{
  "dataset": "streak pictures of flow and ridge fields",
  "train_examples": 195000,
  "image_size": 32,
  "crop_scale_min": 0.8,
  "norm": "batchnorm",
  "hidden_act": "gelu",
  "depths": [3, 6, 6],
  "stem": "single",
  "learning_rate": 0.004,
  "momentum": 0.95,
  "adamw_lr_other_params": 0.0011,
  "epochs": 13.7,
  "final_lr_fraction": 0.1,
  "weight_decay": 0.1,
  "adamw_weight_decay_other_params": 0
}
Rows from block 4 of a small multi-label image tagger, named by matrix and row number. Rows with one number belong to one channel. Each number is 128 + 24 x the weight over its row's rms, rounded and kept within 0 to 255. All counts start at 0. Numbers have three digits each. After the name is the row's rms in percent of the matrix's.
After each channel's rows are labels from the 100 images, of 14848, where the channel reaches its highest value: "strongest on" is what is common among them. Only what is clearly more common there than usual is listed. The data: streak pictures of flow and ridge fields.
# c3: 3x3 conv (model.blocks.4.c3.weight, 128x128x3x3, each kernel summed), inputs 0-63
# c1: pointwise conv (model.blocks.4.c1.weight, 128x128x1x1), inputs 0-63

c3.95 101:097128137111105132103139143104127115133165140122094177128140130107136143100133139090130137092112123137096096156172126157148173140087131139130146146177131133124140103120099096147133140168129082
c1.95 101:101109107105126122089113161152103124159125144113100116123106143131163153137152137126140112107104136146114086104158123172136166156101114204148163133102116131115118128112141113127131095141126105
strongest on: high contrast

c3.110 092:117109094109142112107105123142149135149087119160127122069103145100162129118131128100107142127134137080149127077150112117141140099104155123102111104117118095116134160134160138134107115114125107
c1.110 108:096147134109145125153101182133160123144108126164158119112121160106153164155098121122115111102138145116132121094167123110194145132123123093152099142131166094143136125108193122142145111143153140
strongest on: fine streaks; high contrast

c3.39 103:113154140149138091106155127062129090102118129124066142144119111111129143120114129091080141074100092108138103137139129052145110115161169121140139107121115124119136142125131119123152172132127149
c1.39 091:125151125147131111122141161108157108117095105088122106128101111175138166151084112145111173127154102110111148102109076093152145138199120087101148115102141088127118136114101145129136129143147147
strongest on: high contrast

c3.17 087:166127090152093144101142130079094160128136102146124019123129125116124156094143131134144105125158082189112136121131108139125086136127118107102095130106151110136137130135113125120107112124127103
c1.17 103:131146092184138160127140138091135104095114103120131050156165093127104129108115155106125110121145129130140151101092115093125130155125105099123139178116152136084134120133118089158117123117119153
strongest on: high contrast

c3.31 086:095154082167133106116140113073110101118128106077101132158125089164136105105111099146118112131082101097144120118090079136134093118149092119123162107092123136110111137119087130090104086142146106
c1.31 098:107132132125171123123162111081166146138170111101146102156149114160099139102107110116144105177099154112124112132108091133142075134166112125113136212129102137150145132126118138109101125106123121
strongest on: high contrast

c3.27 098:155113117094090120139100151113115143118127171136141142128160207126125132122122147073159151133132104152105137140152124158131128170167106137135168167078127091147145106119136112111105114138113146
c1.27 101:150131156118117131118137126109151139109150135097165171156174175144178126148128126075158148164130177109109166091147100104103108135103102129119143156094149126142108122127152151169125100112100106
strongest on: high contrast; fine streaks

c3.77 077:117082127141113104107105135116128129117068072132165124103111116085126154126163139105146107117123090119125105106149167150120122157125161115128131132151132136118135144112171105118139156120110113
c1.77 099:131103073164121117118086129105155103106102102135117150142125116126152164144137106172122143098135128123113094142155166122117129098131134088099103140122098145112165080111106143122094067129146106
strongest on: high contrast

c3.123 082:095111124119127128146123142152137101086109139122094081132136085149194112116094087109129132111124111134122116113117155138133117171101135150155136114113119103134138099147109096130108145116126109
c1.123 097:112084130117114128114156116183089144118128130115139161157142106140156106119142112135103161128158084140140137078114193110151146117139128118169086128154131125195110097139110126119109105101138140
strongest on: high contrast; pair of whorls

c3.125 108:129132094137121126142135184119132133128113143155156154152129121134146122180135127116115123142118081136124125111120114147130141153158102130129135142122118141146118116091141142077116174159107144
c1.125 109:124107098141171125120120159140146093140168117152138101080104099168131117148128111093121086093113134149113082120128098113133131146106113153130108163152163117145132095104137161093148099165123135
strongest on: high contrast; pair of whorls

c3.6 092:131104147150118158072119159121100114120122101067108142135122093134153099126137094093098102107134069120125131115103139162123144161175148149121130115134117119104094094134113094169106103105154096
c1.6 097:135103114135124116059111151141110159103136119135124137097129138148140107130103081112149126122131073162091113114113122099113116144141145114115143107131128130122085129125109107145082118085155099
strongest on: high contrast

c3.98 094:146117127102113099134159105152108124115120149107138120102134115118073090165114094133126107131160147110149130132100138096107147124146151126059117081095140138119109132111142142125110085139143133
c1.98 106:173116106113130153093147128169083157110137132126152108121130163100138123158121121137118137149153130169113084108132099107112126139112131103088160116126137119103106148152117154140119154126143139
strongest on: whorl; pair of whorls

c3.8 093:106153148161156069158112025072145133121091150140129135175131089124120141130109144149111105117124100117127127131131144131127128098121139142129134135113116113128126147087124180112132090119100107
c1.8 097:149200132129125128115113079100130135119122139154109179140108144094151132077140119128103144133124111107121072110136139088135116143157134128177125089108099144104115141151154128154121165113117138
strongest on: high contrast

c3.29 092:127118082109075141156166141121123102104130166156101129104120104113105106119121135102121070110112114134112122142123101158123153127107141144069105121122131118168087119148096150132105082121100113
c1.29 106:139132100118109145099122110121159120111081185161114136120132134138138122134146151142099069085125117162155169098156119118189157109102155164088103150110119128141118115106110138172110128132120122
strongest on: fine streaks; high contrast

c3.122 104:091107147111124104137107122139128135105080137095141120128129137128094131156123130131145122171137077158053102155109140154101126147106125122107119144094143103165139089124120099120095113093109098
c1.122 089:133127127079110147138150093123112101095083147103170176110126144112145104155152108146117110151143110134102148130056082134127157142106116127105103133130099108171173105133136118107117103108133122
strongest on: high contrast; whorl

c3.4 086:137100156124045106111128112111136131104114132137126118135107161117144133077102151124081125114101147124101119134151152096158105113145123092153141135156120111126131120072120107136146186122100101
c1.4 104:107120110124077091146100166136129130120132133091092110153119125163091174123166117127141130151163113153120105123171117140145097104145102135144123114129102127100107131087091102101096168099118105
strongest on: high contrast

c3.19 105:172128081093101163125203100125149116115142141154097106137044148124123119105154157117119157139138148133123142159127092100150151120132107147128127136132113106138145158124133122085121149146133156
c1.19 104:108112100116137151104174113117129088126139141092123145139070109132098112158105100112116120175136105100125152174151114152146150137132116168144130134149144116135145179153116103105111096091143155
strongest on: fine streaks; high contrast; whorl

c3.121 082:110173103124138106118131176124168143095132102105159148093163145124131149143145127094097116095131095138109094118139103137150120121139088168136124138114118143147096143096126127077095136091131162
c1.121 095:127155118138099164116086144105140131128158136091103099152131113148147164158119120123123112149151141114150086147119114128124161149120089119141150102147139099167163092104117110062157114147138101
strongest on: high contrast

c3.70 106:128144110163111147118104126096130127124134092129129110137082117123111087125119115104105099108101124087109114106098145145127076120142074123118133141134097123109092110103096115157136108153159112
c1.70 106:156114077178105161111110163091142140079144100121120161138107125173097130135119156115131111145110112103163135139112137114114098088104123132134123135107141156152109145107121116140118105151172095
strongest on: high contrast

c3.111 091:109150096090138109114130090093132100137136112104119103183128109101101118113109117142135103121172136096126095112111112136123133137130096133103131107102130104130109121149151129092139131076105127
c1.111 096:131142095124107130102103124134128129119090144086099094177143157108120099140119122136120090130134088113153112108150153098134153137098160178139123108116113122117102142120121100156096114101123106
strongest on: high contrast

c3.45 074:125157124139101131145117139090164112094079132113103085124133061125116105123099168123118129133128129169087140130105156154106111177153148085177146154127169158149149132149084125134155142121100156
c1.45 110:130116083157158143147124118120152141131102128087115110113149142138109093124146125123133146176125144117131136109115140144094140139145122114149160181138132163069107131113134135129126110144128174
strongest on: high contrast

c3.20 095:169064094140139165149121075145111118151117149118138134134117098083147160137143133150126155136141154155104159122123092128134139111147127086077133146166113127116129145118142155110144151160108178
c1.20 100:139113084141142162113131108143100152140115139138113107121120087129113125150139148065083141140132164119103159146141081121141136122121117117113120133154091136132112150174190135146118142108111148
strongest on: fine streaks; high contrast

c3.73 084:136116126122112134111126158080151152134144145115139173123115070140086114123154141145121109121150133148124119111125155144116110090117110125116154163133098128147144118113148141178164108134129136
c1.73 100:124114135135090135153130110103142132155133150108112114164116134134157104123138095132146112104105121129178130104140109124111135116095114141137188145169116131141141119121133089171175125148115125
strongest on: high contrast

c3.101 128:137126151118139144144095202155136133113107106117146158142122123146146109146142127130118129145102115134106127131138159156140126142171124122156150166123140120157143111131126130136108188137127142
c1.101 106:118125121123129109115115168176139127133096112119148167116132125154118115138113125116114140115112077116111151131171138167125111138144111153104124128128078130174150114139120127151084146104150139
strongest on: high contrast

c3.126 104:098108153166117112102115078124108120154107149124144174124165095159096131081092120122150121121110106088139123112146133106109094157082144132102111134145141133121081134110112131120117031105124118
c1.126 097:076168131160149103139141106163149109135076106133110129118108119133075135152111176119178124097115157077138152135117128137099117146108121161119091138143120160120132135101138159133173102099119163
strongest on: high contrast

c3.61 076:147139108101123118088149163114128122111064133135107092139111124109137152109077097106117166115108115110137142142163106140115093126120150108122129138096131110119149125133152122099142143042122123
c1.61 100:123147109146126142112128090141133111117097084160124119135129107089132138114143141079109106085107122156131101119126133141110097158139114121098125120159113094121131147132143137090103090053126121
strongest on: high contrast

c3.105 081:117112102124122136100105132133114079185097142153076086130086153114121156174144143095119130128093137159143170128132103141131136159139109130108130102069143135145127152147159131122107105119099132
c1.105 094:124120093129141118137129136162132112196115110135077118127106181096119132127161141108078109165101117117145140122147123134130149147111083117138132134135121122134161133093126134113134131136124152
strongest on: fine streaks; high contrast

c3.16 075:149144146089089074116152075084122110127102118135064176131139131093147165126179184112115138138153125148139134123108139071092110097148112161137090150139114144124157121121129128146145097137099135
c1.16 098:120127130089118096149163156110129155129146109117085142112130107097130124151150127123155153169142152142123119104102150104148057112149133159137116179144131145122116101105151122123099098145158161
strongest on: fine streaks; high contrast; waves

c3.32 101:112136149127108109109147104144154128147130111151134096140138129162148123144130076076118113117095038134103090136158137111109119140110156134156112090128123107087134129159159131126112141160173094
c1.32 100:112116145154138124081120124136130082089128098109144129107135119158142120098131109113114134155113052184130095132116123125103143108119125112140081108105110154136097137144144131131169140153147128
strongest on: high contrast

c3.64 102:136127140113140127084156104110123052090094140118126155122155084106118102116111133152099123127158149099167122081125141087106118101115140116127102106118110105115074140095110109127140091087115140
c1.64 092:121128126149098121114128089102107099163091148111106120179139131132089145151150099149133125122112148118146134134155146073105068102092132116115146132122128112102123120138130084111112096120128138
strongest on: high contrast

c3.55 097:160161086144134121113122154086151090132129111133108156108105191118105151108165125117116147116135127108120121099143096100129198100092100125101127146136101099122146132051141063148147099083106140
c1.55 095:141170119141115134122174112094115147128129140100137122075136127139134077135151121077135101128099107090156114155125090147124173094108145125119089090169088118125130134080130083131156116104142104
strongest on: high contrast; fine streaks; whorl

c3.65 093:087146120096150088134112113098138140174155126150107116095100165141152122135139152118121122110103154104128095088148116155111118137121099142163098112102109142124128108096151141161142150142148127
c1.65 098:115130110095150125153110153095119120141129146126106110096074136118095093126100152120090114118073189116165120117119104137119112175130095152169150148115119141121157108110128133184112146114148121
strongest on: high contrast

c3.92 092:125102104113117143117165124095098119110071123157142038096113147082123151138138156121137147124071137132128148137107080103091122139101136130089075105098153137127152138134165131100106138131117158
c1.92 101:127123093123126162124144130130123133127107189133150075113105148117135131129150119139137110110093114144119143181135081114128152111136135108110109138157143187136120141133128120104101195133131132
strongest on: fine streaks; high contrast

c3.11 087:126110085098090130132098103143137053121112127135142120078085144152127112136106114143116126142151087118118131093108101097142153139107079102100101136135140156140116116092127153109088116140148139
c1.11 086:131115106105112127123122116129107085101095117089174125124094163136076110088160138146151135153120149156131145163114151119152117108092057118134120145123100159111126080079101185152091104121144148
strongest on: high contrast; whorl

c3.22 102:121141141151093121130129158119157099108135133122121148130123104168057141068134142138113146110141108144093127140112145132124128132152098102145112114098131132148130114101119114122135110126145109
c1.22 094:099155161149118144147160105094131112142100086151133128105129107144088106121148104125110154094108169105111121151134153103107078131145121149123140134125138123121106139104118101167144164119105163
strongest on: high contrast

c3.24 121:116128133123137154134128127185132139131138097126189155107122076146167127068124148132126115145158097107114112132136135166139116158120092146121119129131130126126104115072085099125119081129117076
c1.24 103:099147139147100155125117089177140132178168137148144164074110104124143125095121142122102112134111109135123116128132098176122128167118132168140123149105120163119150119109103108060118086151126122
strongest on: high contrast